config.toml
bottleneck = "plain"
downsampling_factor = 8
encoder_norm = "layernorm"
decoder_attention = false
residual_init = "scaled_by_depth"
steps = 10500
final_lr_fraction = 0.1
warmup_steps = 1050
Rows from block 5 of the decoder of a small image autoencoder, named by matrix and row number. Each number is 128 + 24 x the weight over its row's rms, rounded and kept within 0 to 255. All counts start at 0. After the name is the row's rms in percent of the matrix's.
Before each channel's rows are labels from the 100 images, of 14848, where the channel reaches its highest value: "responds to" is what is common among them; "colour at peak" is the nearest of a few named colours to the mean colour under the peak. Only what is clearly more common there than usual is listed. The data: made-up road signs on poles. In brackets: how many of the 100, against the usual share in percent.
# conv: 3x3 conv (decoder.decb.1.0.conv.weight, 32x32x3x3), inputs 0-31, a 3x3 kernel for each

responds to: struck through (44 vs 14.9); orange face (42 vs 8.3); yellow face (27 vs 8.3)
colour at peak: black (58 vs 13.9)
conv.2 103 [116 120 110 146 117 106 180 122 139  74 105 122  94 122  80 106 108  52 106 114 153  63 125 171  91 143 178 153 134 122 106  89 130 115 111 137 104 105 144 116 132 131 146 135 147 148 114 132 172 108 108 159  87 109 144 121 104 155 138 101 169 178 117 146 127  95 167 179 130 155 161 129 113 130 141 148 131 137 191 141 131 121 128  99 117 151 100 121 151 100 153 164 178 130 151 160  86 107 125 135 143 136 134 146 143 106  97 112 128 123 163  86 116 155 116 135 149 107  90 106  90 114  98 111 148 142 149 118 107 173 134 141 153 120 150 119 125  86 106 137  90  97 140 100 131 119 111 159 162 128 140 139 111 155 167 144 128 126 147 138 140 134 112 159 160 122 169 169 126 128 127 175 163 139 123 109 127 122 121 123 157  88 107 144 108 113 196 140 156  95  84 141  83  96 129 124  98 113 116 133 143  97  99 120 131 137 114 136 115 104 126 146 134  93 129 144 130 105 137 123 104 172 133 113 152 152 175 164 176 159 152 132 143 114 101 115 108 129 148 150 167 161 137 131 119 153 146 105 119 169 110 112 121 135 120 139 123 134 165 134 150  94 114 108 149 139 142 147 125 147 126 132 149 129 118 153  99 127 118 103 158 128  82 127 123 119 140 112]

responds to: triangle sign (50 vs 20.1)
colour at peak: black (36 vs 13.9)
conv.31 107 [163 130 100 126 124 155  92 153 155 108 128 114 115 186 137  84 154 137 107 137  98 121 149 111 136 168 164 104 129 155 114 133 125 157 189 138 119 123  96 115 126 161 147 135 118 166 103 133 137 106 113  95 138 140  83 106 109 101 147 129  93 100 132 111 148 126 114 132 109  82 113 109 138  91  88 130 119  89  97 101 125  86 144  98 133 153 141 137 110 125 149 151 118 152 168 128 134 126 105  87 113 167 127 120 101 111 123 139 133 102 102 168 165 112 119 155 118 130 186 124 106 143  81 161 177 116 156 126  76 151 126 111 120 131 114 116 125  93 152 150 136 156 113 122  94 106 140 145 142 145 146 131 136  91 141 126  83 158 137  83 133 131 143 127  99 133 112 107 124 135 147 163 106  94 138 113  95 118 140 163 141 120 188 149 145 160 167 147 119 138 131  94 168 175 138 138 143 104 166 188 136 123 136  88 125 110  96 122 157 155 114  90  98 177 134 101 164 137 174 147 117 118 151 148 144 164  84 155 132 136 155  99 139  86 139 155 129 107 127  94 113 144 122  93 106 118 118  96  87 120 116  87 155 105 108 153 117 121 123 138 138 120 135 132 135 136 132 122 109 108 158 132 111 166 179 143 125 133  99 121 155 134 136 138 113  94 143 161]

responds to: triangle sign (79 vs 20.1)
colour at peak: black (75 vs 13.9)
conv.6 101 [123  93 112 137  87  96 164 140 100 117 146  96 114 122  75 128  86 108 126 161 122 146 146 130 106 100 107 114 122 104 109  91 109 152  98 129 115 129 135  65 109 111 100 151 144 104 126 131 110 135 109  87 183 134 112 104  80 129 118  99 148  85 108  65 125 134 112 152 157 114 138 149 122  85 125 128 112 119 122 146 160  93 148  93 149 158 108 155 156 129 119 153 113 137 138 116 124 117 119 135 148 145 159 139 104 106 115 108 145 120 138 146 114 109 125 121 132 111 172 156 114 124 130 139  77  99 144 137  95 131 154 151 125 132 121 146 137  92 169 184 180 126 132 128  97 102 185  85 109 138  99 135 147 123 135 148 135 131 149 144 100 151 125 136 127 113 110  96 153 171 189 138 117 157 133 129 131 109 132 146  96 164 181 118 147 146 164 136 125 101 113 110 138 136 129 124 109 125 139 160 127 124 152 174 126 135 165 120 147  96 131 158 117 169 155 147 159 105 151 167 125 149 134 131 128 174 130 128 164 164 143 139 190 155 140 175 135 133 168 169 119 102 154 143 108  69 148 103  75 126 155 152 137 120 176 145 118 124 122 121 130 147 119 119 155 158 154  99 147 119 128  84 117 142 125 150 130 107 131 132 105 126 166 123 136  87 127 145]

responds to: white face (28 vs 8.3); pink face (27 vs 8.2); heart (26 vs 3.4)
colour at peak: black (36 vs 13.9)
conv.26 087 [162 114 146 110  84 143 122 112 144 123 120 116 123 148  99 154 153 118 107 119 143 125 120 123 186 127 107 130 139 112 153 137 149 151 109 122 113  88  96 112 115  95 101 136 109 176 131 152 148  92 111 153 113 129  81 107 105 120 134 107 143 144  92 138 146 146 139 145 155 146 147 143 123  94 128 160 137 149 125 105 133 134 150 133  96 134 116  71 106 148  89 135 160  88 143 133 130 144 126 156 176 172 106 133  86 130 139  94 135  93 100  92  89 120 137 128 130 120 183 110 106 187 117 124 149  92 170  79  80 158  97  95 115 105 120  78  96  76 103 146  95 150 180 103 128 113 119 110 110 143 168 123 122 141 155  99 113 182 125 106 166 132 129 153 138  98 112 131 148 140 121 129  83 148 154  81 127 189 152 146 147 181 156  48 107 150 139 136  97 111 105 117 122 137 149 119 131 127 124 150 134 137 117  98 147 113 136  99 172 110 100 160 109 128 151 108 157 106 177 126  89 160 132 131 147 113 121 138 131 139 152 125 154 142 148 146 102 184 143 105 138 111 127 124 111 119 131 119 134 150 109 125 119 106 136 137 103 134 125  93 127 134 103 146 159 142 133 147 145 130 115 132 132  98 149 138 126 172 111  98 140 129 133 172 146 124 122 137]

responds to: orange face (28 vs 8.3)
colour at peak: black (40 vs 13.9)
conv.28 102 [127 137 134 161 177 145 112 115 128 234 150 162 142  67 119 114 132 170 163  63 112 120  92 129 116 143 140 105 100 135 139 128 150 153 122 145 139 171 173 121 119 119 145 133 140 109 162 111 109 122 127 109 106 144 118  91 163 125 104 165 177 118 139 128 124 122 151 112  98 161 141 119 175 122 117 153 122 112 126 136 135 146 133 152 163 144 138 139 129 133 142 155 163 115  95  97 131 132 123 157 152 141  72  92 107 151 149 131 126 201 132 163 186 145 104 130  95 127 103 125 126 130 155 125 152 174 142 160 107 100 116  83 130 153 155 109 113 106 102  84 107 107 103 106 112 172 150 115 155 123 105 175 166 141 128 137 155 129 128 118 100 122  91 117 129 121 143 112 124 115 100 110 145 112 153 166 128 122 107 119 142 101 122 153  93 108 137 131 127 133 127  97 172 151 116 117 127 125 182 124 151 120 114 155 150 133 115 165 136 142  98 112 110  89 127 128 145 170 137 138 166 134 147 148 125  86 128 105 152 139 109 156 146 148 133  66 125 121  93 123 148 128 153  98  93 146 122 117 135  95  96  98 121 150  88 131 176 138 130 124 123 113 141 148  98 115 113 113 111 114 118 115  85 115 122 112 130 136 151 121 131 136 121 151 144 168 152  99]

responds to: grey rim (35 vs 8.3)
colour at peak: pink (35 vs 6.5)
conv.14 103 [108 115 138  82 112 150 131 133 172 120 148 147 128 126  86 155 139  65 116  89  92 145 130 114 112 131 114 123 167 144 146 163 162 112 109 148 148 163 129 136 145 106 119 137 135 187 117  84 148 141 131 110 124 152  56 119 146  83 117 146 128 161 136  80 108 120 123 106 131  98 108 113 176 165 127 133 139 160 128 132 127 135 133 131 134 131 130 106 128 117  93 173 166 113 149 166 152 144 176  97 132 102 117 161 164 126 143 138 123 140 137 120  99 134 172 105 122  61 113 107  60 142 153 139 140 154 113 154 164 138 135 161  88 133 148 130 139 129 129 131 159 116 156 175 144 145 156 132 148 135  95 110 119 138 161 127 114 142 117 134 143 145 138 146 172 114  97 101 138  89 104 163 126 114 124 107 136 144 120 137 120 154 125  89 132 136 132 161 163 131 121 114 120  86 110 129 111 146 142 104  98 127 134 141 123 145 155 128 146 141 158 158 157 111  90 122 104 148 147 105 153 156 123 134 108 113 142 150 121 171 131 118 152 119 153 111  87 155 131 115  97 106 100 150 163 124 180 163 128 152 152 126 168 117 162 120 112 162 141 124 179 170 146 158 127  81 131 134  84  97 139 110 116 114  68  78 162 138 136 123 137 147 112 127 146 148 120 132]

responds to: grey face (29 vs 8.2)
colour at peak: black (42 vs 13.9)
conv.3 096 [106 106 116 130 127 111 135  95 106 112 116 118  83 104 144 101 130 146 106 122 146 140 176 169  79 113 125 109 111 133 118 119 128 132 137 116 103 114 103 164 125 120 111  98 122 121 126 126 117 140 137 140 126 137 115 147 130  65 151 131  75 125 113 104 126 130 100 119 113  61  97 102 141 143 106 146 166 150 136 126 113 153  78 129 168 107 107 227 167 140 112 128 116 119 139 117 156 161 118 116  88 129 108 124 123 137 140 103 150 124 130 144 128 122 111  85  90 135 150 136  95 153 153  91 136 110 116 140 123 130 149 141 120 147 141 115 151 159  96 137 143  76 103 129 184 126 106 172  96 108 157  97 116  98 120 157  86 112 167 120  94 123 135 141 161 128 113 116 133 122 127 113 138 123 104 116  87 126 128 137 194 154 137 148 117 122 133 131 112 167 140 123 171 132 123 161 100 114 100 129 125 125 163 138 147 143 142 129  82 147 136  99 149 189 162 158 163 131 114 130 121 110 141 162 150 101 138  94 165 145 129 164 145 161 101 120 132 130 166 162 144 141 109  73 112 160  98 131 127  91  96 126 167 160 158 176 170 140 127 135 132 107  84 104 141 129 125 117 127 130 129 124 139 144 126 171 111 117 121  72 106 114  85 116 121 113 108 111]

responds to: square sign (43 vs 20.4)
colour at peak: brown (64 vs 29.5)
conv.24 097 [ 99 113 131 147 140 135 148 140 117 143 121 139 131 114 139 129  79 123 116 150 139 100 135 140 145 153 139 150  84 118 128  55  91 201  97 106 105 126 153  94 123 139 136 163 150 165 133 100 154 148 112 110 144  96 128 140 105 123 134 117 150 145 144 104 115  95  87 129 140 154 142 117 145 119 135 103  93 130  99 121 160 149 150 120 160 144 112  89  95  88 179 126  92 152 122 124 112 101 110 144 113 107 170 164 133 131 114 107 160 123 112 163 148 137 125 116 137 132 102 125 129  80 107 143  80 108 157 139 174 132 148 159 156 154 119 114 144 106 106 188 154  83 158 157 130 117 138 137 122 143 118 110 144 127 117 130 177 142 121 143 114 136  79  79  88 122 136 122 123 157 137 103 100 171 135 132 147 106 115 111 149 129 127 155 135 137 105 103 148 171 107 152 156 104 138 146 115 134 114 120 102 127 111 135 127  89 138 176 132 140 132  95 122 162 134 142 125 123 128 154 156 106 146 134  87 169 165 105  91 118 137  90 100 128 158 106 105 166 124 100 143 139 139 150 143 140 156 149 120 169 180 125 122 107 142 135 109  79 130 138 141 116 109 141  93 101  96 150 144 136 133 102 140 107 102 120 106 124 137  97 137 171  49 138 133  85 160 165]

responds to: white rim (35 vs 8.1); pink rim (25 vs 8.6)
colour at peak: grey (64 vs 30.6)
conv.29 096 [118 137 109 140 117 112  95  69  94  85  81 119 111 120 120 122 180 161 116 151 115 132 179 136 141 187 114 131 110 117 153 143 155 149 112 126 102 133 111  91  97  89 108 144 146 113 151 161 141 129 121 137 147 106 116 145 125 111 155  98 103 140 112 100 133 117 121 144 116 127 154 139 107 140 139 101 108 111  88 151 146 153 137 118 127 140  62 101 115  90 105 177  98 107 170  91  99 166 142 126 130 140 116 101  87 134 151 100 121  79 124 161  65 102 143  95 136 115 155 143 117 141 166 114 117 102 105 103 103 152 155 173 177 156 137 107 129 106 129 156 129 125 133 135 115 119 142 106 115 131 119 135 129  96 116 120 148 146 127 146 144 124 129 110  96  97  77  78 142 138 162 104  96  98 169 134 100 144 141 126 179 132 185 152 102 156 131 118 141 125 130  80 168 146 103 138 121  88  88 114 158  69 116 123  91 116 118 153 133 145 100 107 170 124 107 148 129 114 124 150 118 128 146 115 106 113 131 119 127 116 106  86  81 132 154 126  91 126 143 122 114 157 121 136 116 119 135 151 113 117 143 112 133 136 139 153  95  92 166 127 136 104 114 104 111 131 131 129 143 150 195 127 165 143 107 162 133 126 164  94 108 146 151 145 139 127 142 119]

responds to: orange face (39 vs 8.3); yellow face (36 vs 8.3)
colour at peak: brown (69 vs 29.5)
conv.22 088 [137 128 137 152 141 144 129 142 156 129  72  87 161 108 117 155  95 137 157  78 154 157  86 130 169 118 140 139 131 129 132 111 105 133 121 115 116  77 115 144 122 122 131 144 145 138 153 141 104 133 109 151 168 151 126 127 137 116  92 162 130  72 156 129 137 109 155 161 165 130 119 125 162 111 139 153  71 114 140  54 145 173 126 145 146 100 104 132 106 153 133 105 135 141  81 149 133  69 129 163 141 105 149 127 109 102  88 131 110 132  98 129 186 175 115 131 122 129 102 160 143  91  94 142 108 104 133 107  86 143 127 129 144 114  86  90 120  90 146 155 157 136 118 115 121 140 127 136 163 175 139 104  88 126 103 133 125 127 145 122 119 133 130 136 161  95  96 135 117 130 133 141 115 140 130 114 127 171 166 161 119 135 117 140 161 132 108 107  98 129 119 116 159 134 122 191 142 127 158 123 116 141  96 130 130  83 168 159 107 131 137 104  88 165 148 141 104 123 140 136 157 142 126 131  97  92 118 121 119 147 184 125 130 142 147 113 140 116  48 102 140  77 117 109 105 138 129 117 134 148 129 157 138 138 118 129 145  89 127 147 128 136 140 114 127 149 123 113 145 116  98 149 128 121 197 134  79 128  93 119 143 104 133 121 118  90  78 136]